Weights of a small image classifier.
Training: soap at rate 0.0017, 16300 steps, batches of 256.
Data: 97500 training examples, 42.8 epochs.
Rows from block 3, named by matrix and row number. Rows with one number belong to one neuron. Each number is 500 + 40 x the weight over its row's rms, rounded and kept within 0 to 999. All counts start at 0. Numbers have three digits each. After the name is the row's rms in percent of the matrix's.
# gate: MLP gate (model.blocks.3.mlp.gate.weight, 1360x512), inputs 0-255
# fc1: MLP up (model.blocks.3.mlp.fc1.weight, 1360x512), inputs 0-255
# fc2: MLP down (model.blocks.3.mlp.fc2.weight, 512x1360, transposed), outputs 0-255
gate.120 093:543482456478501541471462493462530508587471497511522493520517568455415469504495570539514595443573434493538486515530506477463445530449463517486543438527507504482462545516532461471450504438454510547508412470551549528546475468529470592508508445512488399456458443532488507501427507428502472473440485546523508423509515478486521505564440492493434487498475426476503549570496491551513517533533454497553515446495498549562491513493482485580477557474428521492447531448530509470431451517473565491505567543459578444509442485468541545577497442549460591520514498462528476476521549440526541481524480508550454545454514502418499457490480455467515424488493484490519487497462461544507468509482516494587455500487494485454520458467501481498481449432449495480466452467526552443462451495444534
fc1.120 093:483500498506484449448529443470441481483507499495448514508525478537479541604499432541458521495455513547520576522462464451417571475597454421463527527514479520543541526442535508487442485496481517533549467524491511525537459597529492473459436465532512473509514493490460498498549521482525472487530520460558494538449502525486491515476539519497518453465458531504448481401564506461506608523471504582504524516482467480494491494572502477395553510539464478423545495533427474453483495484550527527462548489555457495508471552479458509503553518496486506509544483514486502461518484517432507524479443493525562479515547509511523547470507460520513550496485433463566528452491515528448520552537537520431562466596508553551441525498525549443502508455561548542528516505453383464530446440545459
fc2.120 094:520512545529516525541563535519511525576568537521412504510501461478403502529531509478561490483527516471584429565537584505502505473490524506463475501533554494499484487539562454399471404454534541414539496504526528476551554515494503489527529527508504494473532544441496517463501470476471562500434460626451518487439396502553457433519530485584484481501513526464495486515430527479472546496540464462462494497495521519486463469585542543451521548550475524613504545508486584515500521489558475511521518485527556497525510587501498473504527440440533507522482527503505520433500461465472476521524571540493570530494373467504508502537535507545508484527451533544345433498537481521537485503500509425490483497497577483527527478527488461506482491479436449481474508549576469477543471522479528
gate.121 103:494528498516512464539413560464524481544551456428532480481558539471570443567510515550468526564526554484492464530473497571554460465442461548440491464460543495488485498521534488484506490527527477494519527530545486405457478482459432555488555457563511467454560565457475562457500440505489471541499475571493580511526506493536542590565538584485446501546568496544579544505572464491469508462478505467513487471569529495512508498484492478530402434514483540552520498437518513538478411509584536562510533554516525549504500449493560522405493489512495493525482471484526473478504506565518439514553568505516479570509481490542499549472510503519470511412540487524546519511521465507534473602523532479456470465506528495531506503580509478538537536535538517457537501546509535414501514491500507
fc1.121 105:511548460593527496483544415487439542565510549494508501467474490436428478477484472520524463441429482498488551551544533480450538515513520477482581582508473527442487491495489525493524468541442497429529545555492535481597480469473557456551543545472520500584545466568487541503495505551490444496429470494523426534496486458545512475479473423502532508469410492491481483457496475513502444580479515548528498513496481481522544511457495481435478545478508482426488425533415482426540499437500410507548489412467499488488490504486479525600498535503526517500508513438488523542490493437517562547460461364475501474494563538566490510506481469532569476545440479545569499562553524473486537538505472488532514444464428460492461396515465574458397487510491458467512472569496515568504514484486501
fc2.121 101:490459463526536487541438426514417476554509522485511465501433548456463535498561516520549473471488540512464481509472472491550469451445507487491557504487431438510514456490455489477484460507501484505527556422500499500490540466462531483497502550520452502503553553544601433517546552530492493492519454567514489511491468452542451482447565524471533503493449518497491459533497567515504583535455545577522509537485497473444469501494517458483450544511487473490456504424507456611482499475504460493484469472468447415505570513578450565398454477472510479508544529484527503562462496528521496464496500485451483513553446545508565458571478535490560443597490529494530482476496534561454560515519466537513475449458396515541480440511517511464446554560452511525439510605434513465502508498460529
gate.122 096:536526468468539519556466501425501503515500528501425526467511526488440457513527452515445475474514483392474556498503509552529555444518568552548453521431527539457609511497597465502545569463476478478517602477514481477554478539563517478594484470481487485532536500471549497420503489478537508568497497521513538517481476535516512468501451480495488482487460492512560521490433500427569493525422498493532427585570517537463507525443453519495536506528531461511541485575461534550528547535429433569459528509546496571474432583560531556436442493452517477601512514467477463501567485557499528485463483470468477456556497491455525516502504501546570453466524487522489522500479480492512464532488425531492520462409512563525555497488579572536449496549430561485424523477468479484564497468457503
fc1.122 093:516479576519505474405490472475524485501517520413510493511505453483483492491478523550494502482503488525488491499454601532565522478499497490503455513455520520545518459516515512499484546542551563519470458478529509497511460558590560519507505552527451449563498505503550490453449539469562591581513528519539435495554440497509448473504506473509523423519531515507509521506599466529455505522492511464509490527577513489491532484481487538534549510487472477512518479522458489535493504472430492476412482492481470515517475520512496534424430479449463490545500540461520459517449521533504473521500480457490503530558461491479511456452458507483504509522491483502565463467551547466574495521453534530504483546562582533544522523540529524504467461459478463487424541536566488488509466541469436
fc2.122 103:476555521535512558534564511457552486412487520533538533516441571571531558527504541491469500619446532532500540453499554505485559482505436532491534480499567509530529504505437496558532460517528621461434517491491459575497539478535505498529503549468511471516526546489496461385538479483499481466484519517544414526488442522551497505519498453470471489485462511426537548546475461488431515444550492544534490485546465520445507477483481559492465514485479481508500490486497540498531512474503471522527490571513566496486466510522612528463503447511485496428496514540503473468513463525461468454508462548525513502515507434519519469502478437473488549479475532502525499466473511482497512434514504523540506496461474475483483505571538448486561481552438442538549537516481549483461475514430491
gate.123 106:559489473507522521481526444432443551514535468574489556504556514511524488477616546497511572469562483551485551519443510522570528510446471431516497507522446514490494483488451410484495449559503543614480462496537538484496522538578573504510527424520531544610502496525498567519481485489467487478474553554559570471511486573462441455550568593454442458515544501503518528528564486517507446545434482585537544481471514464527520463532439546516499514481504483520455571503471536582570485497546496508531517549558480532579448489498509548496494509413541519499496523484521450449518478522496552480486558441499485493443525502466432533535492504490437465518510522571515490472431510478444495608482527552434516506527460560518473543550503412455482454522447501460538498483468514489555540463557532
fc1.123 098:478519511489466422488461553470471497511520477522482568505520475547458498490478514525488535483468488465520489479500505492416465478471522507448451504495572467419562535487545545569559536474423492483628477522546452517565491506541495532551556487509507521501506511517547451542484506477498497520605482522458482441536497475488477486393530494521500502460479501560486489503554618536481476485563508537513526433448476489411501544501566497466463464435556486554416469429457556511467533494447454505535529419471505502456546541490520545490533493481533489528480501460562572535526518501406489457459501472448550514496491501490527468532519549482483454528534527453549474508519460536541531460500578452522548565442491430552490464557482503537487568551527443485496477473434448416503535485473449
fc2.123 095:474596483571483551476484574498509573491552495538500531443512572506547478507569462480481457497464517521567468488495558471518527534475467483484540484519457540432544471528548443542533499467476526475470524521455483476438448557514443439514565471515459544465516469530470499521533559487577542511471545508562538474504517513498455505554598524482553487550493464528466518520492545572439450453542498468543543445496518458530516546475419505459493495502479544512498475518469510513555522550542567456466506482458514465533473519384482548479447512401588535503473470536501506548438444493485473573521503504506505500574510472547534496487445554528523440460554490572485554500548480422619437525453551524499448601482476388464537483552435484462519475563559480483476511362480562468483582506560518
gate.124 096:470542550494469543527489523527552421515492559516516518471515548470500496479524487549496487462471486532492559525534494494492443559556487464508559513508515492490501439546503412448545476514467539524520541486459452451453510495525508561458526456460529587558485511541446418589505484461501506482528569488484515538477490497497496497533481559531548466532478553512492482516556381516464557439480542502483539488454466493520508510482505467467518555572441462500504496496568459469473494566460509567518448521529530476459504488514588501548547573488550521469442482472477529512471539463529518486496601458504478436467505514517498506467448478531532516495512535489457511466553531470449505602494484542463505496512426486510559450449512536457484492463408489454532466501505495578549504415509483
fc1.124 094:454504495446536508475505515498472436421538473488541503491615478513510508509551476468544502521497464486468505476526545500494463419465506470477514451509542542465509524474424476550537548533505500523453539500567491495517544435563431488484544485433508537485504539493455461587480476475455455415478459475511541529512481507496498517487512509474502467508501446474528460494569484550501483515437404409549460544497522496493577518441522470416529513562500455451454564455566552463459468494499531521518482471491523470591514453470506560524520476473512555467496491529525495469462475516505483471492509451514410432516522445558532417475523471504470479515473514598480461442542500477524548541572534497554498487534548560462537496508520548521432453485420490441526454534480456546529519510491447
fc2.124 097:502463444439512494532493540494547496443509533488576475468520510491517465444521483517417486517480473538447466483469452465477466487529501449497427460566532500525491501430498450598495543521553410447413456504486533538426519502461493586549496504541493491497531519513476487526519507458576531479464518504454496573471557444478489539553541467478478539508503538468492538481484490464511490488466476437530465485523613558486538496518514486596519596519544523490513540500520603480474518544406469493495449520518445450530436423500503559469512532492389547527559507485548518479470439452592511502438454521464449596480491516497504492514553521492450505486508538484611505554498542457513475490531412441559508521469488519480515496466530513504442479542569530440518543510549539449527535591511545
gate.125 104:530511542466477523495534501537485460516549511510523470560488510458490499508407461487440561483469525535494483516495447475527466555532502531509431530473454541443464545464469515608527477553554472485577518513553539458485525502459501478517551493383533492476512445477466584508504495505542476500563476553453542467494514479516543527456469488502465594555531553520524513528489431511543565462416448484459530460492470480536498547489520523490518450533570490454505439525458556522543518494516561549445478569526520477536514480516503538486478544480517538488511501498466481451524504539518490492481577562471413540525478546534555538484522517498435520474494566492479519464428437502489450493409498508535432557451511440500508574558527515486433557524520563465489513458504574519569497489502520
fc1.125 100:500478491496485576469560529467505516463500452484501483571546423390492443508457542551499499558483552531507510469460532503504463557538458401483493492516544501455480538532482497473491498545564478506462503524487569491522494546475572528490517469547508396466528570483505564467575513490438441503577518528408537514495491477525510555507521486558472541460489521432434532564526485505494558462452403525404564466488461516543480461485523541498471520508509482496553494544497521451529469470486499535521545524419426470526524553454494529491529454483533424473486529439476497439476550440435534502502567535465418512442474595470568539542489457516459568476551528489478538455423509543534411493517449478479506508522484535439493539567486473417454509535514470464564453546539431470523512488461495
fc2.125 108:483549502593514524492468470552461517518512488520485512522452546502494524490487504485531504439500514448458419467490442504562503491406485551470531532499511492547543575421495408559519514436536473509560478564506432422456496480550513495520558488476515510438476451488510440521451486576560515467462508539563482514462494534456486453517480494517481457476531503527492447497524514554538499505539550555455427595531492464440517464486462484389511533524540566522442511491532581485580511486399519414448482525566522503632514475477476552431470496552502507545463457548534554545539472543478485552558500508577597469600516439535405466458514498506488499521528482527480444552490458488510461482463524500493529539500456532502481544512522462592530491511538521534559512503474542428461509508476484
gate.126 103:508538431552498527466552511431547495528548450413503580478557496477560559543504432537596495485503495457562437504538466492536450533433453470569552499487517501493445545527449537536525535542530496581494514404549518494584486434481496546458435482524628510464440516526553471522464507521485547448520529545514469524492521461438525506512548495449503557491541490542481502464523512455448550510578512540511499464514514441438427480486496479472520486482517466451505496546497518497455467439505472541523502511449485524468497447457567534510540506486503492492502422422512443520529509579510501505498548459543545526479486471514485489525484522488532478571530578479470542481497503574480490570468524540575561491493541513497476492558544525555450520481552569472495506620436534554486439566492510
fc1.126 099:484465517463468506509596519495472479475528483430602455480521415489518497494541449516500504467514488499579527530414506534561518480478482514498534488483484483412519511445489514526535455491494522471567552503464492486483467475487541503448463506487596431445475474528479527456607545504521589467462475447453506487479479490463473483449531484473451503495489571590507567403563538518439558408527467544472558427478477509539565532453518465479474518459625518433529527582485571441527474412545469498522536552493444530523452403564545533420551579538478475437546476463474531399491427524470507516520483466461520528460476518456571522501479439463596488523465452579542513509461493526410570552389499521506588476427515525459479531502513510525543559473513537519462546561523521451535497485584520
fc2.126 095:566475443556469481515502403444509492485529443489539494522533420512481458506575512522491518554471501525436492467534529498529418479498500523540554511487500475582546497462537498449505513553508494504416573470464486519438526426497359483519452547493564504474527494552526562535460553458521509487431440503489486469506511547549442457526475503481480513465557515524504494495427519529497499544511468502524473531516455513530563495507468492450521497577506498535496507561464569562527460456504455503514538454500453519457486535494485452525514491403502454587463445541528528562520488473451487558513498574485467588557529440421512462451504577486449504525520489526510454557574471513399530531474516401381461479464524526578383518491552534479479516440473489539475445500482444534460539546478465
gate.127 102:435570415580480528513481402522534482519550593515477450470524491515477581529575504472472480457511541510485516488593492514496477554455533514491548450447549481495478451503491532541571501483474502450550531443521462495485499512448479454534499471493468516406359500512437508483479445519548505480515541516486556451530503560500534522575502522509529492447468508464458484554488465500537463476525487523450514509500473464448453488483457475464455490539473506470539580516465527478449523542465519506495565448534471496529557512448509529541552527521503522479518483508551534609460587536471549544520477474513472451517534516469533459525566523510507465508489525536516572421500453457455501560433468479440471562546541494521445526534490520452448496478434545501451540479521510575494552614432481
fc1.127 099:473519633474535448581524456512494524549499448443437474489520548518552485539487545460531536528549492408488476548499538420461499426516463473466513576548496458503511484546465483467494482481454521470467458537472519475539481458564564547543468506516538552531470516557486505513526520494459520531501517540510477542505459506481486504407482467581459458540498479505502468317444464437487527495530503535527441476480523466501478515460546543519607544480495529468511423439471501470499479423540521481485413480469474455470493532451526485542445508481494486498466470538510532516536433432452551551500479542513543449465546463508464530382520502446465547509572578508488430521503509532558490468603473580543540451521457486460542467429496457545504465491435497486445487474526518546492560510510576
fc2.127 101:462511531521500535462490495473545526539546549585473530510587467426435551507438486387483484558488478487506574508531481520484445565435468458498544484487490490512480450465464491542443490456459493516490452620471505477534472529544560501488526525487507573470521495484483505546548485483599526473497482528451487498528477498541481422476462510544451501542503519501520455494497499557452503456504573555520492463517482536531447448511524511526492564480475532435490464439485541456511411481463460565478522531512426532497484483536554541575572543557539487520542450507523539558530531452534485476517498442538514447459473538505504482499492540459465553426499551498522538471521471423501488463515472522480531446499480547523489519433429473513493515455527445433407520442599484568567478522506527
gate.128 110:529449513512442467541553546514413499473569497472476481534539526408518471530539448535489533453537453480476571548501526455439455465541529523574453471583486484450437486517503521482477492533464474507476582528501481477487510493509508466506464551503485538516515548572485438513487505531486574544518512480546548511498462537488465481494607562506566472517481434556482478451483545436502514552493495481521418511454471547452442495442504508518559515511500454565493513535501452493574503526543502431496605469565505509484541524549463491560558462591518469514467480531477550504466424503541485487485460446563506473491465397460469429529465501587502527540510456490533512503558512435514473445484446458468544440444497525455514455587536525517454465413506487502425548513517452488445501501511485
fc1.128 108:438527569426545460519448470572620469470488503544511538470513553539490470408487505529488472500467519504552506471422390506570539530482467568528533493469472481465617501524457481526514457483512461475545538414489415436436565454459512556553506422563464538509500501510497524483531502527442486463506571450520432460504581500482571494500433471529476533467587509466463574511493530550454511538557507493477529435528560427492535497559493566478427477523473463494503506483533500502453493471418484531515503505462548596535488543567566512498494474534478510531484469439543548463549429481552514521507527478480464505495514502542570597401574481524424464496501421491470524569432488512504480516546478479474520596494501503584461528497470492445502495442454460515522432535497513489501586513495486
fc2.128 110:503506428472548434501545521511447528410523462475436458494490526442565494480545569468525474470490498464444457616483507447509509438451508505502476552489506589458449479480501543508483504516472465504420513438509530535485491465443532520474457434515478460484543473542418472485473574543441512462521481377496444497492540517465449493477495449442453437476485522492428516533497568475518541482540513501486541498520519523570529505503438557459517443494522493524529480491488440479484487516614421496440381525492536572460505509464518467493583534478522446505496434483537452418552593462558496455499471473464546502528478461514457513494516485459497485565508489472494435464490459571487456636506491422544534520439510486477464541527532466508529548467523453464495530449498494537502505498514498
gate.129 090:553453501557512520520488530506530490522428415446498527521493494495540571565491545577525488412455497506506453496460480504487555501484499475460485461531546501564436627516505497418495569548525566567571483497593537506508579526535508532501521550501505523504463515517488507460493588448493464535449433507559603488542490522482544509535512467503483589501492450527502445525475494468545531531556477516471479432577506485446465493511546543494585525587445499497473546535477459521498492505483460413513492397535439509466465409477401490439459459515456537476420484493403508478581529507536496517504598502512482538510512505502471499551473535550463482471483554500500448477588508477455484465529538512532503473541483507509452485428452531527509482463567458463496468537528479491509468414475502
fc1.129 091:440478557556496494562469478468447515413519538480456493556453515489509513523482490571555506589440533513511435540472579540559488491549518535506481506558500495540444516540510476510584537508451557477504515505548506482530568475501523469538486515550476422485464491493474527479446497494423403444477484476491477527412512583486426471522580432470557479537484489461496531568474466474493409509505533441461521416501509499531522518530518489494581489560504463474517511539533573418513518521480433501465467452481534402553491563503521571559533507514473503490512477515512423519527513571517484517499528528558537506443490495479496506499487497454598499450486523538491461461491539515520462456493545482517506489507520563520479469558509454478573493467465524478563485500550506528537461470466495
fc2.129 096:500468471454527452483527553547431520512466523489454491547479450483504494446513548481495495501544522523468567580478480544539483490543549534525477461484507476496552500499416468562481553471511495537498501523563489486460519475537494595485492520581506612479420511515453547522550495511556523445534484368431558481506442460466462562460550482462506524510480541454487495471488519495523492487465505492487457566519460453514454523577530554485522437511536468567521451554437450543477477525523530445527561599560521513446483440439536507520551504483395493483448445447451504539438546468510453511447485455584486519451537488469496474473519586514450466469473524518488497495515508426522449522468513524489544506499611493515445513435466504612505539432489470460500546468463539484484502510504482
gate.130 099:517482492513437485490518501450414559493519524543477435601424539523555560474452532507507465504491518470506546521456511500502530472526465484430516555520482515584543494464574479453498449557463519517516546549524474482490538478438437503534514480525505506461499582503490442465545502462477585555562525499480526526553500512536444498480559489474513578511486412581524497570450495536496521523517536464480533452444505495524543493506434491443509463474504532522463452460453577486527552505476555478505522476481481520567474505579456464557501484498503599440542509448492558458524516480537460549440468493547494521453470525491470538484538487550446496483490458483521522499458524539540624523533486411506497518526461492513517459512591507439495516536488516499554511503534481446494456527444469
fc1.130 098:508516516482536460565462574517474558498493456486483532536486470533512527488455505571500491547531444459495467514525453595431559488514476489531473469518500445442551443495467542552499462550441534509441513463518445560518498560489537486549469471437479485508540510481471528543542524566522547453517492430513519485502438534460475476517584472442563513546526436522479513460563495516551444420424541556437549497477575502566481493468446515495442459579451540451537537552507506472558477503558453466506538491481485503478493431485581516417418532478506511461435561455445506524460538517500501489523478481516426483459515504524486491596525554533518557465470544516532471528532478484526483470534412504432451448539509502500497461468493481541488469444429453599502503510481441487467585464538493
fc2.130 097:481538488574517460479422544522447488558508559541556489505468498543466503530503494461472454548524552448527464471486489452470485508496500530476510499503539422512510564504516520544504461510555485478507553440482556482480530589465512475500527502574492470568530510484517475541544466488494534469509485508529458472454500424510456447520466431477544480463541572478434499534584499470497474567419456458494500490563410495491517529483519527472428516516463376542469514458464507538446536474571501478458570530473557564568512522477522479552475481500503492561535540457530515448509512545503492510480407463476546459557536466549508534478486419516634503545509422522436495508594505523478467574502545548468499472569500563581490486525499524465470536507474524448573488516498507518462473499540563
gate.131 103:525472484463535484493468481492542506622530547503497537505558498502516506454473547549539456487500564522446506524519521499556515572541463522482509570516472458469506530545468512540436571489496475523550501509481485474449465505494466518503516505584502514492489538435580492480509470546478503446529539541447465494567516482527459539491471494583498513481501517461429558507498471520495516542364502434531478468563498502501482622494475548401434537464500460526548489430404471529459523488558497526521566502586509531478517497462471467498497498464448512497524503581449536494560518497540500459467503499488587493526495506565514468490528566526415473448541465486473459518522449416502512470485503436513475474536499583499587480534539559442528474412475517509519499496440456517539520515534480
fc1.131 098:458454521500484435533532521535479470536566472501483508459529514547555530543468403539496484450475453548453476456456436489501405477453512479459472525548517440483511534534473478496528536418515511486549543482514445509538484553543521544494492494477455455480445520507465501563468527531503511508537532471507451500420470531479473477534465484456489516531503525541577527504521529494553512476473487495488470491542533528494526523509487404524507498527463533471471477475549492445527526473458458508514588435488583468470536464524464532363443485514519460553463502494494507472544502530513471484466446458489492470558502539488490511459487538486494559510491507461549528505451464465521509371507483490511465483518500563478437529523443552500585608424453391554551516495493517582514542551500484
fc2.131 102:499568509459527496503478431462500508464498602482458603562428501451608489500517511487488450587508552548526499555532496511575498492511565483487531490436496561471547528469544474521565545517427476449506495389543550525498556458546498499500540459450539439500424532569440465490475422515504532494558502541593569508510517510490484452449594500475469446504532501482440520491462508450583526500536523515544523419505456521513499425532420515600481489496443487508517462412486446456505511433485520551583526512472497493488491464472464482557515409519560509571507534586478519463459492490472497538466457542438529495426490527500499537486532555472528516509474536582527522469502515525536448549465516491484532497497493538446549496449521504470509529487487469461517505493452504477492478553492489
gate.132 094:500489480592472479550555547428561530519537534442446537517427490440530492498515532485529517435456532505522449554452472576502487574465577489521485481527441522517560526474519495413609490479448530455535482480410482507508490556576507510531553498575488470462526499502465535481498484489521443534476506508474452438512532494503472498451506428553528496457501484478457486488599546569499470556577541456462514596472559564529566436517544455419565487519520433516482447505492462471502547494511525488526442540513505464486517526472485547485464467542482556498482458436491567440446464478479449502532523469486547555519492524488485485419522451566594482458440487561525465526531509497472467436535521463456495553487544456474553521542585485532445498465433593522510480496503447485501523521451498
fc1.132 103:541512471563543529538517512543455539543565472502520517471489562530466494493512483589443486508454491489495465488516384508448535565479504559493499485484488440506548522520537524554517508498431510527522453458514549432545499495467493504531423564450485541502520478510513494512476527444459563477554492537512463551537504465562522499518528477468498557477418505504497508569483577554449507472513512525481479439403494499474512529503507485560464524443537494528547484517580482530512480411551526487453500497468487426509457602493519512512532432509533456426513536573510503434524476522469429518554508495532450530504499511441465521620528547468506454513511506465511548557479472477545548440517486424533450508507460526488476479505518429523552503580435548506428494476580489501424515536552482
fc2.132 100:481537495521403510459564500456406480573498454484498475525504478451517532501526517512544509576516479488516487613472446494557486490496492549423491536455490514429426506469463531458513586449566472461420458542468505561545575539432541513535459535556570421545437530504462497547472490463519480465489509395434546465510464547464501490444495556490494504525469456493402532563513453515501465485474485516464548462421522497464552403477521489515574462557506536526526457539555461512479482541540547481548518447569517493500470413506457430474513491494509531556530527501485490590548442524440480416519533501455552485501484525438497498582458581497487448527495432429495516478551457523449528510550461499538562481474474483468490520438489440574557505495538545528461543560498532482491536498538563
gate.133 105:511523489420510551469463506549424496589417459516536520525449500512516532574576486535432459577515537553562461524528566514448492510469490598510490471542514509519474546505563476502495430506487497467507483473517496542503534471487570497568463518485462500522538572499530530473542468587434539566491452528501495480489553538483479546484533538536495465434524519487474495531567512486603556506498490487451520456551524546522584471402551516574468495580477500515556448471495502523475459568444504420517470578558474584514437438537474625508517471553508567525493481482465534517490485462524543541484524512570466538526464431490541493482536484573454493505458390523469483508490538513491488539505450572467501557510518442506491478452529509511506467491432533466485527423503528504527523550466452
fc1.133 111:556471440504518582498533480490492464519471473501491567451422539572440516507469500539423511559475492509514483506528478485498493527539518503484512535494507461539465528498529504483473473467449534499466508439511523524470506424438491464507484505517461502474506489487497477462429476527602528536513476545504507493493525569467527476516441493611477534524587521503485519517437502501528503524511488464448522463451523518482569501440524520473440466565522515501492504389533548608443469558429492433471482562497431528477468474483495485516460536514535480502430496455509478517512489515540509412467563543477482493504446421412439448398552493517529482552472482552509489469493570490516550548567513571441495491572515463512492521414529446463522472588486578481482548437550608471467522508519462
fc2.133 110:512433531506550552444532460537581422454384445506577528536418505510547478496471519434506560458529477524471560490505444493459458469536502551507477488451513521472445489481560458523482500515503484508546488395481513452503440445558492396493499452494539550517452472523437499476405516495533483551489464487519550515491494522549501538542518473515520517524500519537537617464471536541544492487584470570491455484490473511513518447521480513528546524502470494528512446496509482518499496460483556545432501485412484452365372522489528533489470497539452440515506529454544508514445576491575496465540493459575513494512505506457473487463530462498537491496507495399530440479547480466446558525504582509494537554473541502432502557479550445530464478521546482515457482497480513516532546460424478
gate.134 106:493510528563504549401464428507431505402466508449507489474592468436497549541513469574486500546479487502483562457541569510474440411490571427454463492519496473485512517480523523456486515570507488560521510458592466525552540443450487492414463505584440408449452484506476518484579506500486467515451521588511549551484476548455520477498493471510534492530483491457520573482559520552514492555528523519529469484494510574482482488421556524502547438528491481495446480515507509492479516485488513464561606485503512498506468459484480490449467569454552454494465486465442488611498512524471418538522497530483460502552523531484488466518593492571508499487514516512453550489527515552442478579491546416482525460510520499470413506500522470474490455500483376493513471497531479506493502455490464
fc1.134 110:521517554501511492472485495519494526455524459449507504543553473477486537520575469458457478509454496518529527513597487542581568442480449464458543506455420412461611459513559470574497529578517495496394520466522481515476518480400500442539536519528510459452475487604462535510565445524515509553517425499568464542436477520391520490462455460570550526482489562491492584491566524563574480481493509492454482461567480481436497542550512534444500502501536474491527596533465555491560549494436515466462553473521445481529513474503469515513538579481578465559454541496495446471449420451512432514515437499482464458502551523499523498416544576574529508536495431438473570524485500489491504535444478466464530482508525501524479491475420491508516481408529531530521546535555534498500562536527560
fc2.134 105:459574490500536525451476484552494596497451497553515489520520516439460521567525468505531480475434465513536473508502491593558486511453503452496498494556423490481451548539487475492483507571509489509498501402454507393491469440446537443563500516498483455508509477541410503506530487452512548426551486502516476418473485511498433519536469528533515524497531523547481524419452515488499496538523541505519506511501455522511469539567545487460467458515486508503544525454463495499523479455471522492472471484511476510473462466519497486491507479480508485562491505514497495518488413536466537529516442411565546582488465452473553434512561469480554475511471525491453506500426495566523428508566485454461431512561586499543551496499502433422548485515502537471506471528512544522491509519465460
gate.135 103:450480522553457514428467498400371444459498556530481498463480564505503545461435524490491531548519505471481513508468449540525503483520572564487455518517541499493462475504439481453566516546444574471554491471547490511489484492472482553542506481508473508544484610490518493517471435515530409528463451503498426468504514536469520495508500461477531542479510473524591496553550478465435471523476486442418479508429562496564501482492465526462448422495517512474562489551501483462535438490516410484501539547480552539458440445514494465496445443494532566445530526454465511550557482513541500519498521558481519541410534559583511498498553516400517497518451566451461491523539417521477563439480480408507485474494499457528551438524520550432515399480582482477514467453499474547511520505484491
fc1.135 104:541559531434437456446499560485619509502538474531475489573498495440456482502477490534541479537491580477509518518485538465586483539480513585512493440586528527520457537472519478517482478428525506419456454529475505512457565499563533526542498475543485591513536477484504480502471498465528493566497501514484596517434529482482491463459566543444480401551490509465485519586471595548494522521556494475457494519530477534501522535495480528500466519481494516396528409474505526502478425550472470449450484441514437547487480493523484565478497471527477549461451524526509509532522510521487577447429424442506496512484486489472496484424491515597481467498528508615478480455498501480609450526515458476483481519524511501483509511445546457522461521535506498408531484447458501581449480484489510
fc2.135 097:523533559487585586484460507434532465480484558533500517592565495451520515547533583533445465515408555496528533517471503455479452413482529417538497558517479482509512516458501503547498419501447451420480522469507498485509519494504499555510514486497549541518511553577503531503459487521541505536468495509495489562417440445515466455416479438448553431514420511473438516530508485507535442551510574519419463530551481535541456511548479515536464488465530482419488508457519591481458518480526564439435470496462505481508519421501546462424479497491502529475482498555515471476514451458488528506460504475571523415495507498474486514516469585491548464539494528477467509458447459509507594496500422413508499501489563494464474534470476527514500587539492495507497510434468517470501486434465531
gate.136 103:526471536502482508455513453493485522503512501478486527566472539520524463423475543489429606484522453495522503449501565391545503472507525581497509443442505512490509530504447554547565458458499450435460524480590504487464498578523503502476506560534500546507580606559499449500450517506481507514552533495536496512538467557468550532459523413461542519467504531475491547541564610423510522547406502496501559447504595483467472518504460469519431429495531556552494520521483539436501528560486453494471441540487490528487508468506497568513601536494494502519489463545491482458471431506527486569492548456490499462550547442493468494553522493413502519409494505478492471499536497522487502468470490446538490455511461479504445517503569541453479495417556528495502533473443488488493545435479454
fc1.136 103:509492514496495405516496444536513492534483443505556498548564418538456463464611493408495534569475607559536524441460517517484513492522510533456474523434493493455470489565512527564450462569481470451500531505558499541509504519584529528546464535520490484477434463490507510485447499470405515516483504485505421534467509553449512507543495517486531568537608466474460520509521523471508497445496531554563432507480499445466487462564546506545457486511545478503467466504498520518539465494446487528507514494514466587519492569520517574473535442442496511483487515508500467537505428495513486535537523521472532468534567497526522516455521524463559560518514489485500553429503492465484504473524497501458499553526480518514530453563532527520514455515462461529501507542440472424492440462512516
fc2.136 099:552422527445496448480508500521516549518482475486487492469570502530530485421470498457467508520447482451492494495533450488551481513534505513510579547465471507558503490504497489515401574473514518481482498542533517482487464547473536574442489462477483469459505488503458559521476460378456464524500474462532462525572517468470533449520561500506501507478505466532468517513472424535419470456516520466458535497480509505604493569555534471582508488500500485551467588550501522414521453528501497527495454449571520486552538514515468511450541571538499482489525449479438482539492510535514524510453464594485477520512548468501459533481505489408450513555482416511491498532488461525524541521547500495532494574460536518544440465576485496456533488544563499475482541598416490446454451544551460
gate.137 102:512487436563510527497462462586517514467529494547523461486518568569581500486487467544547546449465521522471530435583557572485539497536502515466490503531490458532451575551469469412510563463482457491489444468559474456503482503484528515504467493449547453549542565498411487460537472462453523534463561481567501503566453480496576503522508464433481425590471458449465514448519557497438514497556559485543562507485508524436513478482489449521506507608565516490572554453512542506457432514539509424472484430470525520537464494472535489467488591545494513514494413457521495494463506563520526503522507549472542497499458479473507545502484414538478491531501532509458570495539516461540536468536432461508443479510514490505504454485512416458504514505515569517409502386534497442485497480505484
fc1.137 102:496588459500518417488535497472520532557525541495460483413476462516541522597432586490517493494501488579482449537512447541482488508583510526506547524533536505463528505487468476505514464411506529518506435430558467536492511525535489484451478523533484499506523471478520519459450576516460507466495519471502438448509530501423495499485474489498517522546417533470547484438414438545505442468470481506519487434499530538510558390483454531448517544528442467442585449470547483436585536439500612539484557488537502508486539543525510428581510443488547509449513460477517452473478457427455514490468499521588473500520511481525484471496492530467430466482497520523480540556471537500530468447518451477504521542493550538502568533502498477564503568524523473494456479499518464465523531501506553
fc2.137 101:474505443521533577515515530469538464582472517524510528566424521486550506457462484434500576468508442455462534533573549514435478476485436530470472567478492478512561501480540501584539462592531499499515447518492453543493505470527508477481439441558513511534506429572592451435502592574523505524449480515510459516529560452517443505565490504483450561446476464454499478551506479463517453475498578552490532525489520453448534376517584533587484458538432495491517497543487543441485444536528453544481484575472499491512482517513520426492487553505495547471535535517517550474574573499465471523497478504426527524480447441480488497510518485490492469448485534526457482463407503502516487566503489600464558479464527481490477500446520462542490471495482541438508504479460462528555527456479511